{
  "arch": "convnext",
  "model": "masked spectrogram model",
  "dataset": "babble in 24 made-up languages, each with its own sounds, syllables and stress or tones, from a formant synthesiser",
  "train_examples": 39062,
  "n_mels": 64,
  "hop_length": 160,
  "input": "log_mel",
  "win_length": 512,
  "method": "simmim",
  "mask_ratio": 0.75,
  "loss": "l1",
  "isotropic": false,
  "norm": "layernorm",
  "activation": "swiglu",
  "mlp_ratio": 4,
  "inner_norm": false,
  "moe": "top_k",
  "num_experts": 32,
  "moe_every": 2,
  "expert_mlp_ratio": 0.25,
  "experts_per_token": 2,
  "shared_expert": true,
  "patch_size": [4, 4],
  "conv_stem": false,
  "depths": [7, 7],
  "widths": [48, 96],
  "kernel_size": 3,
  "residual_init": "zero_last",
  "optimizer": "soap",
  "beta2": 0.95,
  "lr": 0.0039,
  "beta1": 0.9,
  "shampoo_beta": 0.95,
  "eps": 1e-08,
  "precondition_frequency": 20,
  "max_precond_dim": 1024,
  "one_sided": false,
  "adamw_lr_other_params": 0.0012,
  "l1_shrink": 0.03,
  "cautious_weight_decay": true,
  "steps": 23000,
  "batch_size": 128,
  "epochs": 75.4,
  "lr_schedule": "cosine",
  "final_lr_fraction": 0,
  "warmup_steps": 2300,
  "weight_decay": 0.09,
  "adamw_weight_decay_other_params": 0.01
}
Rows from block 7 of a small masked spectrogram model, named by matrix and row number. Rows with one number within an expert belong to one neuron, the router's apart. Each number is 128 + 24 x the weight over its row's rms, rounded and kept within 0 to 255. All counts start at 0. Numbers have three digits each.
After each expert's rows are labels from the 100 clips, of 14976, where the router gives the expert most weight on average: "top examples" is what is common among them; "peak on" is the class under the peak. Only what is clearly more common there than usual is listed. The data: babble in 24 made-up languages, each with its own sounds, syllables and stress or tones, from a formant synthesiser. In brackets: how many of the 100.
# router: router (model.blocks.7.mlp.router.weight, 32x96, trained with AdamW), inputs 0-95
# gate: expert gate (model.blocks.7.mlp.gate, 32x16x96), inputs 0-95
# up: expert up (model.blocks.7.mlp.up, 32x16x96), inputs 0-95
# down: expert down (model.blocks.7.mlp.down, 32x96x16, transposed), outputs 0-95

# expert 24
router.24:121148123121096132110136134197155100118105121110098127103147095082129117133120137114071132140122131143111128094126157129144114185139169151139113171134125088117120118150186122164169121097072125096139157122134147105120140120158149146075130114111136098113115118139127130131117136105136110178
gate.0:128135127128126130126128133123127183106139133127122127128121128126128119123165128128136120129062132113128090058133125043125128128040150127122113201112138130132127132133129118136081131128131134116033172128121126105115138123124126167128117140126128129131129128110125128124136141104137126128
up.0:131128127128129124131110117085149131145132122128135128127130129128129128127129128127127127128129121146128132131125126131132115130225108126132170117137128127127041126174128128128148097124128128128166124127166128175168121120128245128129133123129103128126133128159137128129127127207118133126
down.0:144156129147128160128138114127145079127128129130142127128128126118110128129129134129126128142128128102129049128127124128121128128147011127146110128130128131128131123026130126128123092128119128128128139133128140128134128187109124131117128128128160133124209106127129128077141126127123127130
gate.1:128128115128125128132255126129128127130128128128128120129134128130128131128093128128128128128128128131132128128128122128128128121125130127133128128129128125124128139133134125125128128128120128131140128130128133129128127128129126125129128128129128121124138128139128128129128128129128128128
up.1:127129129147101128139160145128148172160143133138144129125135131226125242131127200134126129130143132132131145113147128149128143139129152127128128123103161092131128141129128133072144133143120134156145126128117132120123143163129131129159128135137130104170164103128137129174126142127124128154
down.1:128120140124135128137255092130136128091126128129128128129124133127149128127128132135128120129128135130106132122128130109120127128154128149137126126127128115129128123120102128127124130134025127125128137129128132115116130127128142138129119089129127122127133119127130128120126128128115091143
gate.2:128128081128126128129129128000121143132122100128093128128128112128128079102119080128122121133120112128126128128106124139128128111131128130128128108128117128123133113127128128129128129126128128128153128136126127128109115127104129128163081128128127128128128129128128113165104182129130128129
up.2:127128130128155138127145076111127094124118114128129133128146115125129147128128123129127132126129129162129128125128127128113132129127115137127096105082118131098112000131128129129132123127128036128153128121127123127128124127083129170099128128120132113129161122086125130123130158042128121129
down.2:142126128129122102130117129091150130126197128151128128128115161131128133117184103128141126136129125124118067124129130040160172130145128130130127089124104154128156127132130128128166054153127102134128128139121128117127128182127129091134141128210111085119128129137128129112128104146128114124
gate.3:089127130119128129128140171128131140128120129128128128128133128128132127133126127126089128125128128140153128127094131104126127128131128080130136123136112128122152128092160000052101130128128113130227128130140107123124133135126126128121127124129132044128118128127120127128130127126134110128
up.3:153127128137149128123127118085090105129132121131128128164155125036115102121128125135128128129128125129096132128047128145121126128163128130118163129140134128139116128102128128094128129058128147132127124128128134123129127122127081196124128121176127132165215128129128116128128122130135173123
down.3:084117123135125126123156124132113175114128126144115128129129128128128131148128127130128123112128204115128144142118107128138016133130128126129128128129129128128128121128128114021128181126127128126128153127129128132128128146122073108128127099123128128069148126128130129128121198130121128125
top examples: rumble (75); muffled (low-pass) (38)
peak on: silence (88)

# expert 7
router.7:107154130138080111124142122103068122108160105146125117119110126188129141164107142114141117085178146114151089145103139098155132176125120085136112155128131091090151137149133068148122129125130172113110107130141155156145135124145136140108112102142126156121166136142124140174106122081133152127
gate.0:140129131129126128119128116121135127130177124124217126129128196100129128128128128129121128180130052157112140123133197128102129128120131011140127128129128126141128129128129149128128158095136152127130131128162127126132121128128131126123144150138139124127076128135129128122128128128126141092
up.0:125132128131140127126127128129113137128158212128187128133128188140119125137129127129130128099129127103092083128124129123126134150130129061118137123137128128129128127125119198126097127113127125143000126127138126123128131118129128113128128133130133128128126128128131128127134108160129128090
down.0:128127122147099004138135134128144134129128083129141131128133127127212110128139130127027144127128124128139175112137106122111129128135131133099121130178119129129124131128198154128137128129128134155128128128128147128125103142114096129130110126129101128136143128108127127128129124139128135130
gate.1:131128134127181128212102128129176121128128128128128135128150126128131124128176124134128129145125126128140128111132128128143128128128126255131127128130112128116144129129149150124143120086128128131138137133147129125128115119119126166123141147113133137153111128128145127122128130073091124129
up.1:000128126158110128080162100086133129130161118110128101154128125128131146134129131123105134129127133097108127128128127109128125130128128129127127126125163128168131168137081130174128136151127086144125127128034121131128128133128180107129128106131115128112128114133124128127137128141128135125
down.1:058126119129095128128128129125129128128136128031120144128156137128130114129139135124255128174129082126127130112128124182119120129185128144119128129110095127139124139103137127128128124132120132101128114124146124130117131131131153096127140128087128129131135128128101147128122127103148121134
gate.2:103131122127123137147104131132131127128126139128179132234128124127128128119128124128119127130001054129126129128129131131128128128102134185178177138152131128117155096132129131121128123085141148112100125129114126128127128127130124126130133131128124127128130133127130148105129127089128128128
up.2:126126128128129127114129128123128129129128117129118128088116128129128129138161129128128128045199192131131113146125128128128128129163124121127129106128122131128077128128093000141129129146126126120139129126200128128128128113123129128128127126128128134127154118149128132128128127128132128132
down.2:129128128129129141129128128168137120128177061123128127115163121130128102103130128127124128158135102128134127121233128131119129139140045129134103154114130120127142120124109119121132128129127166127156126129136150126128153131135130138128168128077044138128122128158187112129126135094133118113
gate.3:162113128128128128128128126128119128126126105160148127127124128068130109125133137128122132166136115124129128143137128135128122123136131079128132061075083128130143129124141092128128128065130139112128143131131128126128130123129128125129136095131129128124078123124128128115111128106137122000
up.3:202105129128128111130111158078164142127130144128227128127132163126121102136126128126126146173137125128125154122127130127127153117125150128128126144127130128127128117128082148120113096100124081128128115134127127129131091135155131134176234147135129128128132129128129124091174130132119127140
down.3:072129100075126121128128129127124123123040126122129129166128099119127137131128052127128118106127128157143128126133144128127131124137128125115124123107132128130127128126110128179128129124130132128112128128128128154129091127128128245125129118148124130128128121150129131128128142123157126034
top examples: white noise (86); quiet level (62)
peak on: silence (68)

# expert 4
router.4:133118107111163117131143111180124125157132108108121142150137135127124034142190131125127132139138146153133112116122053129137169076101095122114122092140125113143128127107121128116142142130117109108112162137143078158095122134119132125193173132118130142106105111114150141109140137148128130102
gate.5:128097128127104128131128127152117128128128110131133131128130122022129128115080128121124130128129128214131128103139113125126115091086127126133128129128128138128127087128128131125138027127197124128100128082127120187135128105128128127134140102127128127124151092133128128131129124138109117128
up.5:129255127128099108136129128127128131127128128128122141129128137128128131128058132127128129126128129148107128101055031128130123093118124109128128133127111131127142128128128128109170110128128127117126106126126128177132129124129129128134128126167127122128125154128129124128126128126127118142
down.5:127188127128126129089089143129132132129157105165095128128035128127085124130133115128133129128103122115150128112132127117125131108088116127205131107123086131129127129158128114134088128097131098129087105127131123052132128136130130132137127128203137130122104128129148128127128128130128152086
gate.6:129128126126077128143132129147127144128128137088128128128128224128128140113128134133129127145128126128128121093123128162119055050128111128126127128128128128128130128124144127128128062128121126103129131128125121119128131128138130125128119128132128121131128128104123120131128128255128127141
up.6:131091128110129128132132128128128130127128114128128127124143186128128128137099128046128125156140120110139112128127126000123128128158127125126132129128128128128128127113128093129128121126125115128131177128128128079128133129128128128131118128129126129130129128128128124129128130128128128136
down.6:124128107081129128125128125128129217136147134119141123128128126128169198122128125125127128129129127140128128128132132047129124130141098128089128128127125125166134127000138125123139131128128122135129141128128132138129127129125128128131121128169127123128129147123128128117127130130128121128
gate.7:131109128140132139127128122223128138131120127109125124123121128130128196111126076156094127127126127101128111128128134128127036058128131129119127057073121128112121113126112124156145128129128133114134139126127128128128123128128129127128125128129125127055126129126131127128107146063127129116
up.7:126138129117126124129128138000128126126133133153132133133132128127130124142131154113148129129132129128128132128128102128129252174128119128135128207173135128139166133130144132122098128126128127158123125128130132129130128128128126129128128128127128128193131124130126129128137121161128128134
down.7:127127128114108134127128130211116089128158126128124169128087126125116128131129122128136118128128122128128128127173128128129255121124116128125128113127137126129127091128128128170129128128129129128128125127111127141128131172128129130127128094125128129126155154139128125107139126128128128132
gate.8:089130128119139128127128135127165128128162128128130128116151144130121128078069127122126128141142128130126122103129129124139030128128128128121128126128128128127125113121142133113003122127128110129128128111127128128128135127129129164128128128128120198106129128100107111130165122065173128148
up.8:127128129128117128127128088139114127128129129134126128125080101103128128128196128127153128129146136129130127132128125134128146121127098129157136130128126127153145147160122163132178120133127142126126126134155128128237116219137153128129130135180134126110211106145128138132112107170127128121
down.8:130128122132125142125128108109128128128108113007128125130104126130137132117091131135124125128142098133104128139134128117020194130130128112133128128129126109126128120118129132020128136127128124128128126113123128119135110121114128124128123125133128130105109128128194129127122128128128125133
top examples: quiet level (85)
peak on: silence (96)

# expert 21
router.21:117127082122121128111116106150109126134145136099098143134084170183133133129213164135154118158121119152158141138121119126112109095134106085122129101138107158120117118090147104140118134131153149108107155113140086118105135096132118126186162119129129184102092132123134136129098146098126135084
gate.5:129124091183101128186128164151128119127130134119140127144131165124090128128134152138138132120130130132127125144133121128171222179124197128129120181189129094151134136128130099128128123118137129157163133135136093128163133128130132137125141137099149130130125127133143118204121136113128133134
up.5:140109128124128125122128104124128144131111128128133128127038119135146129127123124115124104137064140120130122130122192126128090129133115123120129096092130130118071127127130125090128128099059127122126107129124119126095134117128101128133121128128128128130078141149129139048128117091118042123
down.5:120125153129125156128128127147125136128128105121161128132074139128044134114133118128128135128112128143129107128128128128128145133120129121122135128128136129126125143063116128114128205132129128128135108127130194171128136131128128094127128115129128130001144128114193115128124128128131133124
gate.6:151122125126131128115128107123126240101126100129156128129129123125128116128123113128117088127125128126124128128127128151128019124127127094129127131104171088125123119121130125119121113112128058127132085122121087130128125118121070127088130128135127129086129128129127127138113132082104115127
up.6:125135139141126128128128140000128128130128128126121126127130128138127167129130128127128129129135132129133128124128128121128145127128123128126128102141108170133145139206126128154135129157128127128126164128126131124127128124129153129128127128123130127174132129126128128112135127193129127128
down.6:129128117163128142114129123147128057128128147127086115128125100164163137127128127128126127130128130129127128146129114089126255130161153130153138082128120105128142131197129107117134129132129127120130155123128115126139128129128113128128140128134128133202126129133176128126130124118125127128
gate.7:129142128136078128126128126128139120129118128137124108128190128127128128128099129133132128128128132127129128127130128106088148128078124128132128150043104128128140129113128108156140131128128123128126147175128128129129100255128128119128129128123130080096134128101126128082118106131120080128
up.7:147128128132150133130096128139128145120131128128000165134110142128129016129152133130154128128128128128131127129128125128128128131133149085134137138105125163128128127078164128119149166127126111147125155128128128127113127128128128128113128147128129139056123134130129134128128135165102131116
down.7:131128128175130103126131127122130117128159110073128128128128126121132128128115128140131128171137087131128128129129128127068128161126128129149135000134128128124128091129128171027129128128115120148125128130128122052129122163128137128108110127128128122133128128131128139127127120140121128128
gate.8:134136132132130147137128074220128113151126126136129126133139125128128187126128128124126128114137144097120167115133122128128124128115130127122122130126123130119130115116147128143127128132127129128128133127165128121124087095139128206197129128141126128129128127128154135107255128129138138141
up.8:135128129157131139128000071188128127161128128131128122135128115094130131127128120128128128128131140101111131128131128126128107129129119128128127135044127128128128123127129120154139132121084129141128129131128128090127125128131118128129149128131128128127146128128129129124137127129128131128
down.8:128125132227129123122198064114156141127131127069128126128108128130205132128141196129125126134128132127128147147118147089119072129128136125193128128113126128128125126136127100089126128115128128125129133135115091196128128099128128126128134135140129128131126129128142127128129126128128128127
top examples: thin (high-pass) (99); white noise (56); mains hum (33)
peak on: silence (63)

# expert 26
router.26:102149116130183153121142133089122088110133175124161113107144095143130146086110152124136157150115138077150129159112138108151101090155113142139128126154102146087118120150158114155106101131120115138118112110161143170146130119166138153109129101100125130084114109152095109139125107197159162143
gate.5:000127127127130128198128133128129113127127151129039127128124151151129130146128127128128128167125127129135025128129128127140128128138129127131129132122131127128125128110128127149136123129125127123128129157202128128128128137127128128120131127128128132122120124095125125102115099122129129116
up.5:043101128129154112126128140165126128129127159218102128132128128143128128147126128138130128236127128128129104127116125128163131125126131128127135128100166124128129129134130129136133106103129129132126134139128133116128128239129129128114134149128128134126080128096128132127132102131126128128
down.5:229103133136131126128164128142194128128130125128123128052133155142097122128128131128120127128128122095128129168149121129128161128128129116103102127126129124122185129204134128152128145128128128128205120120081130112127128121127128152128127144126123133101111129152109096128133130179131128130
gate.6:121128128128128132130145129127126119128130127129255127128127128115120117121128128128129134126210124123128093124116123130121128128128126127124128128128129128168124132143178128128144121114128128062128127127130137128130097124127123175133120025128120122128152128158127081131122128127135136145
up.6:091127128129128131129128129128124095128129126132144127127127127115128112121127128129128138128231124124131108124128129130127127128127126128128128157114129129177129140142218128128136106125133132013129139127136136145136107123128118153128124050128119119127128124164125059129128129127150128153
down.6:131128128124127128099128127100100128128128165128103130136130099070164182073128127128113130128178128146041126094103129142143146130076103128128127147127123118130087125115131128128143100130126128129117128130111132143128187130128126128129114128125208125145130128110126133131144217131121128128
gate.7:234136129120128128150127128133122146128129128092097128127130087128128129128128128128128128114129128135135141128128125125138091123127129126125128126169128126222128127177016128128127128129128118126128130160128105124128126127085128129126128125128128128128123128127128129215151130116124129125
up.7:255129130130128128124133129128102110128128130129071127128129134121125129133129128130129128128131142118130130138122124135134128123113138128126129175126128127158128128117067128128128116128128147128128128128120128103127139130128129128110128192132128130128123128116128128128128129093127128127
down.7:109125129157128130121130116128120128128128128135143129149128132132129125127117128178130127128133128130152128118123127128126113142127123129139126128138121152127144128104051090139128129128127128128103118128127196130133127128119097125116145124128133131073126129107126128000140138128106128128
gate.8:127126129128083131147125128128129117128125129129123135128131117129133147129121120129127153121132128142139129126118112128128116255129133111128127205128128134127129128113132140137126129140128144123132129116128135128126137141147132121129128130143151127144124130128130135190128127128128129165
up.8:128124128126128128128128128127128108128128129135127128138128239128128128128127127128130131123141159130132128095128128137125107124135129092128154144128131132122127128000105125128128100152128128127128128127130130030128133128128128124128128128137131122128163128107128131128128128129139129128
down.8:128154136128127128150128128122128128127133128128091128126142166129121121125125129146128124128129128024198128127128185129125137129128130075135135127127128173128129128255129128105086128125127128128147113126128121086120128130128128140127128129128128128128127128129132128129131131128140128127
top examples: quiet level (68)
peak on: silence (100)

# expert 2
router.2:091162102128168140103139100091144087106132125118125119134113171120122152130115148133153149136169150111123137134115118162141118089154116121164140147132128120105148129108052153140117084199102161118107106107141144166141111133135121131117099132117133144146099100141102126167109125125139151064
gate.5:127121127121128128149123129128132191128158126063121123127128123123132094124126144128132128130108125127126128025128137114128128129127129128130110135147125128148128128127175142128125132035129119125137200130127129095115138131128132186120141143056129145127118128166128127129144127146126117175
up.5:178128134133133128128135129129128119130107132130162127171127127178128130060128121114128131128128132148130140123145122137126173109135138128128127115079135128128128128118127130128124126128128101136127125131128127129128128115128102128131233162131124128000128129124124133128155128128151140130
down.5:128123128128132036108129128135149120127126128147128128125128084123214135127108114129000125128167128115138128128128128128128128127128129134107128128128131144125132128147123138067128128128127127127125128128120129130128185127128111126128135135133150129150128129118163129107125135106128126111
gate.6:127112135145128097124128128129131129128129128129129128131139114130127128128128128137126128128102128128133126129127110125136157128130151128117133128122134129129126128128128131128149131128128112167126136125131128128128255128130116132128131128129128131129128130127128128123132120128126129128
up.6:128163124116125245135128126128128163128128128128128128127114128127128128128128128123129128128129128128128128130128141130127118128127109128135124126128126128128131128126129126142074124128127130072129128153127128128123000144128139121128129128127128191126128120128128127133125128121128127128
down.6:128128123117136052130128141128146127122128125117128126128128127128067127128147128128127128128121116127127197127150128154129128124128128180132128151128128127125129128129121129128128104085128131128120119160129128119127000128128129128127128132129128129154125124133145126134209129128128128111
gate.7:141129127133195131102128130128125129129054129128107129122118113134128133129068129122211127131128146185128127130129149150128126127127125148142127125128129125128128128129143128139128128108138128124129128129130129130129138128133133157128243114128128142139128128136131128129128123129225128076
up.7:118110123128128128130134128129140129131125134128170137147172128126119130128127129126133124133122104116128127089070195115128170137129128052128123127127128137127139130056129142100129111131128091135127137123124129118114128128129127138128217131128128122166139112127128128128130147128154124241
down.7:129129082054137128123128118130128076123124120129128128127129064123128127127128128130113130128131128181087128122128152086128128128128120228127128128128080122146129138003111128126128128125135130127129156135135130119120114138128142092114130130138130130118128127128129128150129128128124118098
gate.8:172123128153128120094127127132120128127109126143136128126123129126128089122127127133143128103125133131139147127122129227118130121124145130124129145220129126126041124123138127075132149138128128094156099157161128128128128120120130096118031159125131128129123129130128128161115125128128126128
up.8:127128128127131133127129128132128128132129127129128134128128132128128133130131129131127128132128128146126125128128129129126128128153128231129133128122128128128156129085105255130220089130131128143131128126128128124128128164131128131128165129128127128128127128127128139129130128128127132210
down.8:134128137142131128131129128038113128123127123255128135154122128128128126130128133120095156128125146136146139143123123115129149079127167128156132128128128120145128130210141152120139129128133128103155131104128125126138129113128126133128099132157128135133118118097128128128129120128158170130
top examples: pink noise (67); clipping (35); white noise (32)
peak on: silence (65)

# expert 8
router.8:123118123143084133124132119081104083128148121120108099134106153182135113131095169102145131154149146128161121155133175092132130186144161106153125136104124150096125145088118101134088127140126146135112152119130147127128144132150143158141188114133137177062110128126134139163104145085127137112
gate.5:114129165124128126115114113125113168128128071128113119101112128128129176133205132116145128099144177123129121133129081126125128128136126110130122131127128132127065128133138013128131127127129128130122128131112118128092137127128111155128126072180132182109090128127128137104111126124116128128
up.5:129121122128104128128136218128110131128131130125130127137128129128128128128092146130128125105127147128114128108127129126130153147132111128115165132128114128135156128114129128199127132128170131133141129114128128128117128135128128128118127140108128064233235123136128127129143108131187130128
down.5:129128160111126128139128132128120130173111032128128127146094134157128125133129133127123125105128228129129120185055131140131129117097127133127102138130118128110128114137136136145064154128130124126124130121152130129205128129118129124127122128128126190134105114105128128109128130113128135124
gate.6:000127128111129128128126117128129113128159128130128129128128107140128136124110128128133129125125141130128111127122135125134128128129166124128126128172126128132117128113128130139128127128112148127132128126138128126128130124128122177150048112119128128129131123128128124129126113132126135135
up.6:000117128109129129127126131113128100131150129131128132128120127150128130120008133128131128126089130130117092128127128125130168128126144109127128128147126132129113131129122128128129088128118128127128105115130107128128192127128124147141130107125128128128128122128128127129160115128128130128
down.6:133116127045124096091125160207153074127169143113128126128133124127121081138124057126064128138128111126143120168132117128149127134123095129075128129135130129128125128130128133154130109127128131180129117113078127137096080127128128127102130128101128128127128130131128123092136128127093138107
gate.7:128083075124130113124128128116128126129128128128134124128152128130126119172113128121120128195130128118088131128114128149128255102128135075128126129128139128128128128138128135124161126128128099133098132125124123128127211126116131128128135125128128129136128127130131129179134126122128125186
up.7:128128138128127132143128142121129133127128128128074128127120121120125131127112140119136129128128128109128133118147126131139136082122143133128124128128088128127120129131164128170128122118129149000128127124128149128127101129122136129128114097128113117136120114150125158087128128083129127115
down.7:128096126073153128128129128129122127128106126128128128128129128120040128128127126129134130129128132131126128136130130125144180118124169128133128096123129163127128127199128127128136154128124128128126128127129128128141000128132130202143130139128129131130126130128137128128124134120125127128
gate.8:111134128161120127128128112128102199131217128129113128128128149133128135132128126129176104128118123121128131126111128138123110115128127024129128122129223107101096147127127172128095124128126099123128121130119083133130128118138132128128128127122139138092169129162128134128125127128165128104
up.8:128126128126128128120127127128135128128130131111128129129128118128128129128126130128127131128137164128128128147169128123132149143128128140128075170128103114138153127176130097128129131117130147128154129129127142128127134140127128166128125128128128128255080128128140127120132129128119128138
down.8:139115159091128127108128122128123128131000128068134128127116126133134127123125127211129129130134126128122101150177122128128128128127129123130152125128162127166135076147126118172128125128128125126122128127123142128179134129136128135129128128125135128125112119100128128128127121128165129142
top examples: /y/ (52); white noise (47); /ɔɪ/ (36); /i/ (34)
peak on: /y/ (33)

# expert 23
router.23:116152124139173156119149127092117085110127172141125106112126079087134118121108162109131167138136124149135148122092114194149119082126130134159124134165102138102115132156149153161135125140127123132109118109151135182146114104138145148095146113098123137081131105124115106147120128204141167121
gate.5:128128128125128128113128123128131128126104148130128127084128123135127129128126128128133126131131131128122128143128128128131128128128126132128017126126139128142128128127129128130130120128128128128176128121000127129131135125126128128117128128130128128125128128128128129129128127125123128128
up.5:147128128128128128134128129128095129128160125104128128135124148112128125129127128131128129128125125129128126123128128128129129131131130126127255138128118128115131128130046123124126128129128128127123128133255129126123128147131128128130128129126096125136124129135132127123124129132133128129
down.5:129128123125121152119128128081094128129131128130138130134132126117125127125125128129162113143128125128128127125126139129128128117138128134128023131101128130110126124127077148128138130147128128129127131136174128125128139255126133073127131126129230128129132129127106105129125124128129133135
gate.6:140118128129128120129128128116102121138129189128131118131128134134129129129122128134128118128106186074127177127129110128120126129131133128128140129167128119255125126129126130117128124198130166139126127130140127128128131127122087130132128146110128128122085127079128091129177128128128122145
up.6:113132129127126136152128129136129124128129124125122129128126126068125086145130127128120127128128143210129132146218148127139118065132128126128138120174132130177139121101138173128128146149128120128127128131133128123121128130129135128126129164113136138128131128125124135128134120128128130000
down.6:113128127129129131204127128138128129127132157132132128127130132000128141077128101128127085121137136128118128151069163128128128129128125128128124120160127125129136128127097128128125137146128128121153129115151129128119079127129128116119129134142152128067127137128132132110147130128128127128
gate.7:126141128255128141084131155130124127128128124128128132133126127114114129133127143127135128128123135128132135129143126092128095127122137127129133098079129129130128127133167118160128155128130215104128128129129128140133035133124128129106127125128130129128128135128121129127106133128128121134
up.7:128127129000120123174127120126188160128128129128128126126128129128138127127129119129115128142128127126129126127086128144129158128128125129127126178145128128124128127126128129122123121129126124135128128128128123112126255126128131126147127130128128128128128120128128127133137126124129131128
down.7:139128060000128128127128128128116123127127128128135130127127123128104129128129126104128126123126132133126132131128130127150135128128135128118128126120129128129125127130127142130130129127128113128128131127126125129128010135125141128129128128130128128127126127139128128124126128127128122129
gate.8:128127122128128128127129123138129131128151108128171141110128128128146064214123172128105125129126130092126114129131127128125128128108111137129096129129128128108134128234032131126095127128127117137127127128128108146124130126114124128134135109128123128131210121111135147126126184122128127125
up.8:142128127129130128127128134117127125128125144128039122129132128128124129066129082136147136123108128185128128170128131128131119129128145123128138130121128129131122115010164128127142130106128135128136128128128129124132130134157142128127121160130143129128009128134105123128131101128128128127
down.8:125051128140120128188126128128145128128127189131126128124076110127137128145129166132069071191142126171128127131131128127123132128124130123077132130071136110129114128075128133117127129134130131126128130119128128158130129089131112127132128123128118128135189128119128131059126128167128129163
top examples: quiet level (69)
peak on: silence (100)